Rows from expert 6 of block 3, named by matrix and row number. Rows with one number belong to one neuron. Each number is 500 + 40 x the weight over its row's rms, rounded and kept within 0 to 999. All counts start at 0. Numbers have three digits each. After the name is the row's rms in percent of the matrix's.
# up: expert up (model.blocks.3.mlp.up, 8x256x256), inputs 0-255
# down: expert down (model.blocks.3.mlp.down, 8x256x256, transposed), outputs 0-255
up.202 100:613489451493468422546533470532492464456491539547556496538459536521510429482488520481452482507488539471453564523463459590536484568449506541512455483558524494565472467519490473437482538552468569550585519432515496475507519445534525463467507495546510511479442492488438546468477477539512499477478554536523515501442507507545500453498449510530531506445483592524497547497475470462432493501492478450426545485577491507493465498439494525504451489465513525473436493496463421411479489556519461447500509540518485531472513509416505531506479587486408518539499535454407497456584528532477499463500505553480493540444510508591518560494463417583499482591523516444476520450518539431496564466520456525588518527506495493548513480494554513481549459469461452546553481543502515514548500415490479
down.202 101:513480425550518479535505524538566466523511452453465527558555436485573545602478443541517473513504468488550464498463583400476556537473512525445500443495540467481504496495456516474509394500487452448503487486529427470487440469493517526565510546430521561448545488463450536440451472502448555471545556524430506485535442462473547520575440417467488537509491496502488440515502491559442456515497470485605491525485466547491468486511468450436523503551466511467530423524501517568508566444492486546479513510524571484455540478512512503465532469518474468498558464490466561448491523477443489556562498483582478475526577556518498498502553524499506532445535478524479487490518493557544439576545490464504453534469515537557595538556489464456556482517478506421499532458528518501476533516458474
up.203 112:465483550489485524450498491479520502512459521551433390526520508537555529468481447469513544509372460612513528504488501529493546505462518493465479489462414524464470485545480516559481619516518487526494503593536445506541387432518506465475468419473550456549413482480464566585478580434481545474491506478401586532548526537474511496447494543504446522555522442520441473483484485521530601571525485484432470454490489515481464493540488554514527428503462473495469467480447523494590487488466467537461490427504532488512552490521484546499507493486496576494494477505518512502504531526528434569500486484489505538467488486492526474457504529537482511580454511469498491456408532474499467551557486481532534498501533543565482533505542536571538454491449505479454489510515542496535526502459460
down.203 109:457520518452495500562516554460478445531453508485530518531470451508469469558557549497524515511556481467532415547467498475538516480557553500587521467562577479572538465400602552487416540495585583454546470496520443438489459532524513457390471493495572498523540474448561474479506476497452477564491488476554481496491457518554478510614490518507503485563466487492547536464516504431499476516480514506536494529454524496444523501516474434486502526457510500523477485507523481405507453438523515502538452422492468506444437532479491489566518547517549474425481392518449533465528406508499461465508469476531542492530512489528504560546527481497484549429557538568471472499494526535507577453519509455496477474484544504483490512532515455478480474526511466501557470520481500479477571495555400
up.204 089:485499449437455455453499482524471504458473496508437529531505505433529532524493472458511574559418489577494511514528530502521511473559488528549474493518505510501478501489500528511512525484492525510462548526446489543404585520570524490516558502515494495489472490440497428495469549491540509479513475509476546514567484422476498576481486473466472520494558496571481481517473481510518498520491574510452497491484433529464460486469517466476528502441501526510479417425490466470458537491471478517500464561489565532520493494602500526535538524492489449484492447476477466489518534514452506423512488506500500424499597451464537480584454518542493530510559483452486534453477522557557525572478618506432578423495448460364560538526489444426542527534489562506473476459645488559528477505561478
down.204 094:517462486531517429541541461474542567524519539526553495437501534455481466477565538599523508466518460473455524507471561495536500486535556507419510558435480488534466549520472515454523533441538527571569444482512518473391499479499436473486441456513526476560532502521487538530528594454599446522519434464527434499516481514536582504519480549486513463434505443523472526421537468448387518422528564478512491489446523502552410457539514495540519504475486487453464551469574549477544542480518539530566499524543492546566460527440468514544481474479540508550501492504503485462510437460505517518452502458395538547528452568473490459462542496477479495467514538526521396585501464517450541492532477458540465519473509469497518523489451534532476510488432545508510467493498451453534488512516511
up.205 104:527450486575470453503481464510396485572473542517429508501508443469622485492572498545492581470463462504506521479491511487481502479531505459458499490509657488532535502533428521481513501483499595545532567506450481506515472546491461521512493466471469491492513522515501447558485511468581509476559534538493500529463520516462415518616553468442462522504492519439477529443513465541503459499451483482526489473409452487506526493490504488452546500459500517478498518421532502600482534507471525457544536452582477431408504481432559489491485493506515482526454516515482416520525505519466559495550449522495508527504423468522538479569512517498513516475472484414560452558596532503436503496504620529471551490490488466460460519529515490524463473429513558499528509503464492501491529508564513
down.205 092:512530550525532552503544466559522517533438570455552436504546558486365520457571457491516471568541446506542455547490486462584497469500496544514435527526442535492572488492527482495504511553498469481428466513490435473421471411525537518446509586486472509540467539457485450504506581521480502487530517480535509432451519567443474543477509507567536504447548478419473481482560468446524530474519561501423518434563528501567465483496501524536515518443543529519524476502479591455500520512488448465532472556464521519544519460537449484443514565550464477514509499443467491502505440489453520521489514530466513495534471467466489484453490450497426492486425481581474485474478564492483530480462526408499470503497484531525583558467522531537506590513515436536461467521561481451517484546510571
up.206 141:541459458543420480458472545485518507456540478527505477480501508516504530469475436524477501423545505542562520502490483437526576435465485498530533526585458467415509442484508473551507500522532505478516478487492480540545527516519502526437492545473475472484462488493465502568515558429393484459550525477517488557582543522490562461498519536553498451539564526517516463459471514520542582482503551468561504459510569545428506443487453476518440478522514542452485449468552499451483490517557475439539463459527563512434509457467481530434451476559488479467498497569534355517511503544508503508539528497456457553481531511511467524545481519491428565491469518476520474505555543463469600457512500547480540467505507474427506450455529525440530491443601537460525468566535526583407496529511492
down.206 126:554505491504560511511488524493414547461521599573479481557499528475498584437554452496470500393454505536494504537509494481409522521506535520521554454503523487494527450468561458471451441512525438460534510530486563491575469496516477545512514491432458532503544506474509473477513464495483531486516502421475427457476488542515542545555490507544466515441538491526514493549563495438489561447485523510473518445531498511569496448546503423621499540463517432467555506442484480454478510454514515491541497486539401515566450441434475484507517485510513464572516502552577438506521484512482438531483521600480507496540522488529552409544453570475497473550437495488460493541515513573470479506523514534419478507482517496459434431482517544500531472538505548509517436459470573529481481509425542
up.207 091:492504497494515445531457579436545532450499533481487497494513512467463555509566454487489573436542451501503491493465517458427445560503484555521503466585485440505519465480540518552517455549481520470516508513461492535511435511492505483514489487510510553528416510547474466502496485505543506546476535621475552525543443522510505572493539461487459507481559515545474462513523485444513402523572606449522496422582488481568552452539495533511477526415456512492441494500433485465529510544478556442506439460501486487524555491566512506538455498489442594547474520588511479493537521453550479507516509436505426618526507475534507487503527491436534506424539552526522542473479497462525505515474506545515406482526546544443494515492473508503519557467449518457467481470526448433450508570413498
down.207 098:442497534457525481427580490472468455486575477487528511482468538543525482536419560496455558498450510490482531469491504482507477485474479491415555498505481509472530511500471421523534509515428519525509532510530529557486582510434548440476526529499482426403503501475512519469510521548461538479570518475485497521568552526600505507471487475509529542544472399527453493474490444571493595523401485492508518484456513503500481531551517506537473535532427559559522474534483534465501567440532490417460518512482509538482421508425488553546491475503528477544517506498599501462473485560493555456499548443453517506484521455452515486483552531554459500566448486468418505509531510498482469537468554436495525568519523467506563559462451545406484549465533444495481497468536477454540474455598543
up.208 082:497464508537487478538438467447564455459446540495531426470518479465556532557476498536447575425471474489525521558480485478514519448503495555495465519450510499488580480548518481454529425486440532523513461513574535435474470475509561450481532459545506502512503503522508462522484441572534549528456465555452465459494527528532439504532536474468468525540547507553501432506553497538527471520507389555539541576508457527519500507482496509484501457530480510481483459440516540577455467493494523505439536473510503552533474458487541515543498457514452500510506472554496529460565465547571483520440504507528457476517431527472466477503500476563437439475527483450395527485483517562506464498492471524497584548492434558462484528509436536455487573609525482446415514530504423466473514644502546
down.208 093:445450470488518446500444455544483446450488417480550542480514457462504505467466483518569482551484583507494535492533589530579406534461460468522496523551542577570422499529498511485502474576523505459490485497504515526510484522435479472519535492515504500437509533532528461508461627495498465457457493464494455574562530456454541495448532519449519513532482428416450581539510442479528558537563472459510443480506508451473487515463480493440527557468525607533468481484546522566513591399483512424501480501472468529499540531532513436438427534494525527571456506493509467475508518582513452548526465540476523540473444565534524543504574489444478526555482504495549483520480511513491493528504458506536514461466519491453423484528491480464458439537493491440522536542457555499477546494493514
up.209 089:514504490529582545451395597421454475462464515455418402492462608507490474400528463469472548456561491486433485501540426497511542529481457456478429531457551507523557498536478458488531533510482505561520510566462459526534473534490500544525474558481541559545517505487502509468460502399503498412421510479489528471514456459438566519479572509504511468533432529502509472453516557462499511563488543528491481506515528512486498498508456470511485606469448513558547512468534444513544486559530431519511453399519507529479509569490561488491507535501495520545531531410459473521503584554555503530496498447466545450502522540501522507569519504533500505517506522468548460517517503503474491416529548501496502494512533509599472525537504501502468546464536504524482543508439461470479460540495415
down.209 093:520517503495501541573499409511523492510477515544487447510499511514543505502568514497473578421550472443552514502466453483531508452482565533517467503525541447479486450406452516452484519496538496559507480484528561465504537453475476450470522505566414437494512569494565452386482505548462449602449500423520437497500485429601447540515501452524521537470534536413492502553537464519440483506500502486557496476452485481526496530520469504467573541489566536504417470435483525550496490468423536536464491508507580472464517511564504521496544459530534468504498490495583488518531412462491550476452551434545509521577548442539476483552547494491499494473521465500546523542497477475471519484480473472543491497515500507529480541457615508433490471502509507524468510544504476377492533520480564
up.210 110:554493466556507471495537436487506557542494548494509533465474524462467449453520492500474486518494496487524546430492471439503485537508505503490517537513448491450513487517579542399533501505471535495520469545525587406553541479448509497449521487509520465420468478519539516445505476493469506455504460456477504506496537602550519521476500524527503480482510484490518499499550542466568534483544529442499492555545499456521485518452534493509536565480501472426533452473459588498486491491467453420561491479531491442546516500437518550510515510489501536440422598451473487510557452580501502539510511536444521483481480502566425474627441465499520423536489497503502469531486499393437559498470553545490519584457441520565452529513469486541549589463493506562453461453494490569489591457425520
down.210 115:484509497452449454506496626552435518509485503498543555532470452554481523505478488469526478520502460547523481504412480500498455501433505434465488433537459513501465498462531447452511451508511456481511573468556512581516478513400429540532515508459523551488480558526390458483493510476442516465479524540519568523460539446464543510559454507496509489577513582432476448508538480466448458501510455490487487492516462519508520531448546478531486521460506543505492550478479529530552518509482452540520419524529433591499518580504487480528494424506504585496586472537506514488565492452447444455504486569531381537562511539433524534470553571511436504468465510513504543502478529533569478472471484604466507485539548563483525489496552480498500492543544478521432485478543477481491440498555478
up.211 055:499545561548466554464499482493557484449501411481479509608508506559499475456498559498513521486480554477420446428516494569546523514497478540524576540552466529481493506547522476487548448567458496480449504483481441499474555438519470563410536463507453529497415510493541504532537506529517528558541519442443453492564433520528526524406420519524555483502487529472510496514450504492491576513489423490507426552552523478530437473499450503578512484461554464602505451475542499513506444488446511468437455510578485546566513541467536534559511511524461528515553526477536504459572501542526458515524475501521510525454503502498506469442544499570527465535512506496478523528456489370456460487526434512475490514479437477457532442471467491526407509464420535533467548475497541491525523494475463
down.211 060:564537543542560498463473464447536521513561521542460491497507594516568549503513499406517490447480503481521486537484502523461463505467482507459497544463518494475536509493513537508518516527455527564478473537501460536534464483404479476440529466514467509447518502503551454468514469595487482528519427487460551570535485491512541544519566514585514403509495428544498454557461531465514494486532532466530480481469438565418501478535531475526473541479466512453458430521434539492533519453433517535459405404530475491502527493598542454547494474550490492453522464504490446493505460484455444513513477428521398563477486508520479512530560483470434510545483513403516506459547506457512524541549431491561543530556483552478495423536511487494518540551488602468567508512506528443487535459480566
up.212 107:601502392534475571580525570451438438445495560524469508508463457479468550424525535482479546518493465493482489482505549493489568542533565537480507509531361482513502468521512497494521439537491546508470559456525497428481434471491483479496532520532492493571509548504487503464458465491530505502528535487464468545496498422555542533612535510526444481470464521487480454488532516512511418501519540498516503489493561476492467495536555451441550558496482511475519502433486528493442453515478531527467400559577576523479530570505572445486481416460524467541430427469547459545524490478515559461498482482513471455535497492461543495438529518460573522473486520501540512538515542573464482511507540418492492480481498519460555479533481477452488462550410428536515502516464531554545513542504543
down.212 107:494569473498528423514503426517485508427499461526493539541563564462478486485540423541496499504468474462515516503506495554415540464501528525599475472504512489536512462530442489507496515413502491503489531509535565489505524503443515543507503528471446547421523468582570468480494493510481490521519448532500453437476507470519428506459488448556453414549424501456457504487512632480520538553455465524562515557503515529590595553484541455483502489489414530538499561475515547444522497459475479449532560415521532507529517523519469478570489479542495523487449525518490460502488527395449449490507553613531521530586513534454487449543484459478488475524520408567533468517480504508460439505462489497460502576519511478490485505520480603502499497560498422488504501491531490475499506452468478
up.213 104:456490414462493476511539482511472531515513528544412470522501480556544517497438526493505573487505482498497580481451474562480499469533521524488580431552560453493538572458521441480491435526461461516533545485530501420559517525537484464481492485544509549557548435505494474479482508474481530547455548535471497565528454471485515472524582476546463503505494550487496480476506515562530438482488526468447522481534413484527468473493535503453566416542550510428497551539534450408473494492460456496576522492488592480521561510454556510455494509460488562529450491453508462489460471490448517545538447543516476435458492509569524471601407493525552467500513473560571503534509506529467432486538521417450494541448544473449494498529507457520482474462491493555551535453483472455514524387586524
down.213 100:523523520492519509493395489486490458467493536461526481445557482540489530491500416525489520506460520504463475530518527454453499527492462501498416497479472553494538564581498506572499512464593503539478505521467512624468531549583464517508531544490505473478485498525579548506486458522537498426575473414439487408511545520512543542536497496526518579491549518523482486488566480487449485538563586515516460471487501502483445511458475508549528552485511467491516445462466496531517575555480504528469510518512536546437548451548399477468556593571552437474495389508465473545531482508504496504500490480482490530497461520523528510411509509480445480438469495539482528445494489503542484478455416523445453485497560474483476462489493519519532513605404460445555470499486550454507469475414523
up.214 073:434462527504482509480514482518458563540500490517490573504499511550504431570515463509497481502552515482430526544477585489517473426472532546508464488453444473574433536472523486495512447554513464520488509483423504593542514513432469470460513564542431532465428454525431452519541451487493526482365497462476537527454517494530468550481531430550555486477559501499549492549500456510565542553494452582473429508562504448488532504527463516403484487442481491560543512550534532532515484455462466562535496493512521478568571574514508497436443543435475452485478560438473531496520474478531544514562484431540516473511518462503529517471456522444468480477550481416475522478523487468501548433516543526527494513522523432543569527458568545450500525430423503540523530490491491486467481519479463
down.214 081:550442524581578489475508517423465516474516458488527536500495512445459514490483552532437491526451561470470465516513523528577484536534448470518421545555446478438430473588457520525478512521579500471444481498473507441456509539456509494446505486537492472557501504504552484544544574514471535532476508461568478520487386513526532454487466493424473471463505510464602471454457557557458543519564543527512523452563506582495429501449445556529476557471481488459493465507562533494546429621545566432475526463542533504516495519435454466554491463538456497531608572502517508540507490535487511508453457520526467514482467443479462542559552468517474520418449536555508461495527545498442484482526493476498490537476529409442508504486508475545500517518496486462490541481472515517490457453500511
up.215 114:428475457581516519523484479489478522508455541467540553473414533491465559455498559504537466526416528477461510527492454492548405506563505495511528482509516451529521536503546514476539410521549524511541488469595465441520507527455522438536475496425493478572554504532463503453507475526520521496515512515463483491536501562502473476508567486538516506490448541559457503496537589532453480494520504514400497390488511469496463433403503470476458442437477502478429559497563533538460583507523498435473468569486520540538485509578500518632498495498510563452493556499446477498443486488538495496531508521554518487480523481526450496473518468497476455507486545488548523455507517435489442555525515437546525526484452614555496516458491447475436469571555572546442511494478474484514496454474485
down.215 115:493411468466477591525534546476472501472453428487432495462498493456473514515443472464493453470505459448489533531470542492497525529460481491439515561476463526532570452481461554515515457425489469424433482491415534548509521534509544545580526501480495473469505535535479535564535447430499491492467597544500515565495505584500521490452504480509522518518514490487400521536493424504579476465529498467430566519479495528531454577457522541531509547578445548577526508502437505508630537531469426548470565504515547479573541504495498493510565534556513526513504485535345554555530440499454442498514449487430493516496491482508535484547543493465498511497485513478525433517438529501492543489465485553453517488506525529518517524502490456445503452538469429469555495512495508536500506457504506
up.216 141:594499441488458479472480466533486511515530550519497509462499466507453507503511516477513547483575495492506543553467507494581448446461482533520551475548542498506491445522479454506523486508437556498522486491512524508531504440536487467460512574509471477508461481496527424494470466453415495475537499472474499519522563484458546539513539508577493515479479585514507478536568545516487477484500514550567630450450503431539495467508500468535467574496575452421550528438481469567474447488503449475478521498491578572528451474494604515551493531531460488453467501519488424493477480536539460513542511493489408481423561499522462442495492503476530448511483561494519493536621453536457427450476509576541576532442589474550490458528514491452520471526495515511491462419523439593473490471517535
down.216 136:564517472526481543574482463500514518462486507493542585430458494525525520468508502475520519476464487500525509496539547452484551561534523508483526470571463534449541470460576558573529536561510486483504453489438537425525550558522498487447562548505458523542516461531450356513569509493530462525437465470526446492582543519474517552481511484490507491506598522456544453525455542470504512479469493491583469520496483552464517468494523525455500514559496540503481466443532574422454474410512498491512497439488509443456492499466489520422481446518440531476509477580554485436464510489515473508555530553507540403466502481460517477500478507543411520508476423557514482495530522497569511493521441555515539493469519546397459533467481526490462467524532567460462502483488527484556436518395545
up.217 093:449551561519461503510523529493557470526542527553555603555483481465559489492516500521496475512507492504463438503540559465379477490494517546482496468453516468466492500488450450526497511423569484461471509475427469554503594486508501551580527591447550508462494531504508482595493392475451473521512529556475500492509478481515529554453474503475445561448494498570557516506528431477513453488504436555523501483532465510494442557511557508498554505501457532549454505501499496435455504467534489501515460481526455442516544558461513470434481484544499475426419510570501442477457450543512536433509493498495527448509438466482514489483543517513444503498543519468466456456475467518499541512460550544511461407498544492522577603479535491508532521430529536522479534458506549397565494582465525
down.217 092:580454484517451402541511533505496485528547491504497492488584484403512458476476530499467457475457461522561483496484503538547521482543515503461513595475499524534417479560549559461587529606494469574521497520463472491510438491474461517601522405534470462551526600498486502427521494561525560437494485500465484532481483519540431488526527481471478442495539488543517450534491494548537524537473491499491476443444547495524541486445551508517443467452507513537532525541527555585512521432489500519508462584547522483444491508421520483530548441538516468497504535469525500549513527418475457509496541438460482542472536440562446459494457475520501461530480548476469503482563577460510453477415498493530435457468466512493447480560537442468504518463481427529454560533533512482511492492449541
up.218 089:515604475531501503504491573491534471510543496423589501478499517487495502591446476503416490477571495496464511449477485476496490560465406481591569476527492508504527502494494394489438528516482562490486499504488523529451510501506509534526528572493488495502511481491461475515501492485513502562453526531568492507428501471500517534428477528515458501528530501488535532425378584520482538518472519484566513538429517532481585453561473507474544501452524413477570442411483511602537467566493505485490443531520457511453552465511586488481490486531538471429521489492466490477542508493546529520455436491492543489502478456484489474579475505455450476510451546517502380590527503497473510494475516530461520516457499570574522483513498512521484531509454562444503571426483513501488471473416459
down.218 096:553479492468530530451377537489506502493495553505460442553528487489520517485543433485520502445456556482453494491470500495506471493486589516526535472478520463468499573545531508549570431517432472464533487493501516478505580555438513477541474398476500513490539469476503471482552503558448449528555451478483544451455556495465520489508449501511428452574547472479547502596489450450483484538484449543520468441525468510554470451446524475493497512442484594536440541537496511480466474502504497544570605452539446555521498523566531534518529496482450499526483491532425438590545516463562531408516482554508484533466480546347494544493478563519467485534415567513473492502450539460539495515482505533530477455464507483501540515518501509541513521544560529502485474542487461462505459529524478
up.219 103:436471493477556494506501523493484491452486567479500464507482515503509519538457533554535496478491457491472475509466435478468392489520427492525439486395505533478507438528478519489542471493471494488507494462556458505500536493570523533515518511469488501549580530499612594480469530466457555461469515522554511505568478484486511400535567544546494555493522491479500617444524564515499520523494413495585461473508489572461546520452501528544445584535513477519524470524492498538540534525578480435527508504578514523561512538510487493435506552493545498476491571502447457469486483520447507383510481523517503554488479418491464538418587516454524490465509485492475460531515518451460484436458496464560488547552479476523500525438474555540520477577441534420493419470510487522489506430481493
down.219 104:456504515487514607537500531598491493522444522481481501504454526530564520506472503473497478439477527503502566528527533553508489508559500502477553486498495491502486567488524505451527490460488558467534509539492543507488546500552455484520528517467534522508531534467492510542516574504442512509437403541479427517462539571444524503506459520481478467491457478446447470535472414532560482549481492508504467519458445497494471416536532465501438463388461567526513471612511439494476491450513535451498546574453529506507517489532565430507534518566502520524535450460371511468569549478531574540435461534601434487485515516455515484492445497472448425505442566529509485444482554482535498463488502511444501417471575503564502512483444456498482552481484531549536545511523557444479494493490433
up.220 089:482470504493441497485452483472522547475440505487526498517507525490485439502438510507529553531491524467512468476531532526404474456533424523493470529486535447477571504496511514540459492503529435466525517473414469450511464511545493493485530462559499487557454454503516543527479507547498412472520551457523463522563600565552481503442470509492470513487482563548472546498530501520503503453522469543481538515427512545517533440588478511572485586511503496373535545461511583490518419539538453571480475504483525480471455442587458505474487566468469483539501466460544552497562495568479481466550472519499448478480539553522488527496467491543519440530448456519629444483562494459371509472502439565515485532529529528517551441493447481514543505451489461550530534542517504518440523560541491
down.220 088:475434460442497426464406486504456487534451445495465528517539454435508518523449531551508563447462528476545471513593538517534462548443529449522494549491558570468444469472568524501564526510551501546527454559513568467476531539580485563555457527513484499473516521542461500504596479553435458495456523559500610509455442505488450415484496508511518490448483497435452438466543523551494509533603537497597500546554425469412535440503512454500518483442534494441527500504452512497560528426477508498449498523484466491546503472477517493514488518484461495464497440494490520523478496481442510533470518536484493459524527551546515419497568440503477528514427514522508526501511529536511504541481522526442526451481503488440477540562540529471475513516521438539493615453455506514465511526532455
up.221 090:492492445474466422518558538507494419538478537479513490518511469506531537554556481532511521480501531499588475504496449454546523494490424431495555488401597569539511528530507529527423482455565500521485470474480554524499469481454552455532485498455535495492515563553520509464537509476524486572482509457498528540485566483500541446511523489515465487471498499573521531421445402505537455472448465526473515499510541544554480479559511459500495460563498521477533502507520520454491474454369510496500484531514490551474483523480506540498460610565496611451505501510545482486496486499448498546568558583483472549495401494466512605464466518534474500584571465418470520490489486471488502489522481467497448532451533541525516520441514502488452450474534522453519539376458503536472547452500488
down.221 088:503501528566505561462487494518457523500534561468536482467598465562513496501444494448471420512457503500485498462540522485548531504513581530569455508591410573493443475497448450490465495547451481473501485513443501457521490480502503509466556545515508488498554476538520513560387439509525505531455455522502584564506386474519375558510472515481474489506527496485501557546521521518525560525521490434465501514534474570539475467469487539507435441475495449523496426524386468588477490540555468492494575500445492550574487534498547469586523510480508484492496482551427604519497531514514512532471506469478442440526529456541482501428521463517522497493547539522468525487482507583469484518508510574504501476416434460500483559504508481497475503545504462456489521475549432490496481472473486
up.222 100:507503508445543438456563513507429523487517418531527517450507534562484542544467533503537497468446473456563408547500481580542525544519444538558552547540453483486475478495484499481463573505569354492465481521413496565493463459481499552541418496534505486456527462537516541530480438537509504508485495452502495552620495473531505488494495462481473495472496442473488430554469545542490503520549538409430543567476555483532508513500521479521540492464515445536499456528473533513481545527519509515478516496522496505458569525442559526559477555458518409488514524517464539515444478441481431461516531512446422474492498571450455461456472470544549604438467478500494448450523526511578455508485523509531511499506530463468470486504472493442529459539544499567539462478472487523491506550465577
down.222 104:550541470544462446494527482584446457421584502529447481552458456493562526522460503518505522568490419453506515529491544516569476524446481467446477439478515495461579586557543501484511488491443498456563483467520488508470485531535433515470507484518507512467452493571486541449524429453527496511429495512507503477476464521502468457545435564511547548409467548433528493409499503463495480544454465482475528479479463539492471469419456530508471533451508558529479511470468515520531418416532510540464507478493512496589497529474520527578457453560558554522502569495500480508509464546562476509513474484561527529471610475540517540557434528519566485443528508510482540497544527560572539519526440495455500451457507526450508451521451463453510460496498458505484437518545486566446551549502555
up.223 112:491481470503565468450525554595437533506487489478585484473590480532484613476517518521444554465501553506518566513527555507518557435559556456434541466512505514574506521498504516486480461444486463430582493515460502452505590497557521510503483494431465512472502549495435441479554499475492513544543470497479475545436505517605499509574477467471522482520465506529503486470520567437549514504491506519521472482505476497440462515528477497507515473478494537531475436520548525458502553495519429480510449559533483479570506482428445463516504561520473520509492562527452542491553510472445498479527510523462485513473464444486482501500476550436485418570510445451425461490562483512537527450436478469528564495421546497479498492569545450463468412550498589450510490474419509553489562526554555
down.223 101:531551464464433504511537465405531464510514508489489448546508523545468529425400440469560519491557457492551516517479471505505476500533470462453553495536553498488546510499392525586473487462531450511458545541499525550531451498404484518482497585436515593460478540483498479529444484470497470514527526494505533549524530552485467531544525554497485397453489468521489474497510476504496529480474485516480521482470490465512482493566482481526473500459465470542519504509452491569447501535511461469569535438561551473527598431561443541509543474453501475517524515396508508482485522500535528541478420545452489509425490548531521563504545463506532500410543575524500471570518498502525437534547468528492473432517508583477504493510472508583454480605519403500448510477545453488515432525509500
up.224 086:457492565492526557480440558511555477417525470607513531474527504571506431476539537482502537526490438528486444507506499470511489483470467475488505566498558441550548477453442477493467515555452477512531479556527516534495485471424442462463478521543568477504553562447444537469551492452538534509475473498524522460457531467437542569557429488487486488502536473548470526501486516438456491484527433499459574531470461478508528472489526568460409539472476430494541467521490429502544434486547549527486538559567561505522513482499522453493543555465496420481533465565437409499542537501479498501484500505549497532537494573525462480506503455458435507476536473550470494458473514544507483501526559501476590489521524529418554441554536485501595462530451491544541540459501424547507472493485401
down.224 081:505522532452536421468528478549508564507535521501592494501513476457503508558435390498578537478495508437486498519511499509564514470543478515397596516541459488517496449543450551518526508505533459501548517475564452497467515455509490489513422535467509482472435550417508454509409561511509594505525528510556478465492474438593536510465502517508557484465479492506531524467562522518543452490580560475524467547501487459493435538486513458449478524505504505535473601468527464518485487475492501449454488511471477529527539571522465513503472486557495472545499510471531474512405479566504453488516510433547490545494500534444480432517455533587578518618471490481510538496523494504466501506508534459517476527464452459590536583514468412481473466455527486492462447471468552488465447496438464
up.225 095:455493503477506483484523474455514514528518536469498451507514458471468509561502506494533429546558446466500515592501499497547513488412498514461554556520560535435433495497488534426445511503446486487502473521435414503539488502563507531415534485483556537517530504527535534538539427505522499515479505518496446529538540451464546513527520458597475438500460538519499484494472514502487427485485508516525499526512487458520506499448486456571539491472491482591433512523479528544441592496506522420532552502513533514480517451474519525526534467526587503468491546444500497489446497516474483562468552466512452474502577502442505553530529507518458513482497547459480488475441465550569477504542530500531504456504458543452494534457498408488537517505468452542518449469526497416507403719533549
down.225 095:470454481565525532528524512543488484488483439456574501510588572472540513548495507573514480477444505464520496482488532523537545483392482403504496491481440505494481476522526565481520543468479500507551456517503459507449462532552427504589495469537455463480478522524499509576474569480486501464456467521531550534497471584523447531517444444550543527530518452605360487518525469468584522519593444485487444499455468474553518513486457484497469481449478542587510587508465479496518513478527461507459531475461516548407484514518447483537510485491483526526489466469500532467528472509461525482448437410514589495547409549490481463577577508480480459595530503465515487487523508487526504524496481532470479519553501503473470543531511594475475504457497477426474481543471505543481531453536474
up.226 035:513534539488514517530459513445501496430409524534550572534481516477510496545506425500560501504468489505514506518496494476420432515484485470476567475426484453560452507485463427557520455496467447448515513478417535484525421510452499442483574461474530541481539509480437543497449500542522520542503599468562514496436513496567522533442539510475586506480452442556425431496527446494541490521482429551506494584522565502536456487548440511464523475479502465462578488524476527473505595571499547420492512481574488484459494551565490536557552458465564496536529482446505492438450508501491503533530555533501517549489525456607509468488535467538458468536506592522486502517520486484500556534494539484471496505497434448525475457467436510481484419494540531446501511480515518530459519543423545
down.226 039:571517500580442518417495496490512566445548444429467470491484474479497477456475574500515513553462551542527478514536464506505476471517523484478498518512479469473524491521490466560436531527501582502521505544486517584460518537477597502611456520415443484516519527533511524499561437483532509543521498500504495483485502397428492511503562520464493506466499557496507469513496471434490535473452547521542534445551588478492452483371538547506541500543513557543529423549499400501468454489449486483507480479480448463529512520480527501549517477536471450466473494553466504531431518448501448539458501548496575508464477460535516435491503426523533438477493480458460521474526522534551556570515480512546559470498473492534425442601529417548477556543495483474517589466450459510507517512481506
up.227 094:497461561530537561394504515470501502537513535465528485480485534608450470481555531519600509495497479384495422485510494511493570578480435480522395452504553555504523504509481532460443501529508498538535459467517466434520553485483521527459495509524497494419533492468534464458498488540486546467475411483395485480463513547526471515444547559522484514470550491523456474552570565518422550548478511524478472540486493465395476562519533545468509451502494517519520500600483495454471517477494533460507433538523509485544438508488444431505506457507509547493436505513512462492509458555466470530520510497457538510500505436472422489514496549511519532522481430559513430439465456480562531507548448528540468577543536572489498468506502517556611503533446494530492563509536524502485535518480478
down.227 087:513503535512441468535517454518470541458515472516554518508522473555543528498544519520446500466550571563521473523472460508571429470563588431414559452464444536566497494547470488547558541518499451502540490536534425511454482543473435523533512516446493487501525499526493525444423499496496513496443478546546499519546466400539536559465447482462504491521484503513549536490520466377536458470556476526521525508498498447497528520522414441493478420539473478496504533452461522585487603470491460523502526420515479514514508457541530521446422408521506484445462512421471449493472600470522456536504486469504480473483563532543529528508510482543464457522490544514454515522537530545514470563469455512536514570438545490493500454488564480467468500552548518476577553513455490458449480483576459
up.228 103:487514499528562522546526485507518526523502458515548516542470524486501453478544546490506548609469484529545565396458481466496425485482457478556506510539495468508517453518519515541496444546500570473505596517522481553517473530457538474343505515452503498501484544522483497470487543515569510461508524449478533485495480558556509523454439504509482502497533515507514470485430456439463405552478582562474473475461504584570511503479497464412435449485470496440588463490546496495451537466405506550494450421514513513509524459531490484483477523496556490554495552467491498496525509488513394466483502489484583424501430516436501488509557537486506515488570458459428497501481511489468506563517437522397496495522583474458577524459499533539490505462494466514519517465538499477528515446472424
down.228 100:486539505499527448433509415546414574480484455511543579529501512490483512513476418516453483487512507455516554536485542491526512512511511476480515484466514501507533531511516529427439476478491459458527537488527586576575534568501529523504461445469469519542493459488521471561522435504508476554502445502455485561493493509548452533504623570444490500486493505467490484487535509494460443503492454581472560499467530543589519565408522495535547516468543493478476545502560412423572472527530434511491506494533505452467533473480506521514468538428474491477549488481506530456500456499499546538533546517512570564530514487559466472523472506461441470493448476498498418478547552516556535453500565388452527482484480512514428496457511477440558518467504466435505497563501462537422502524408583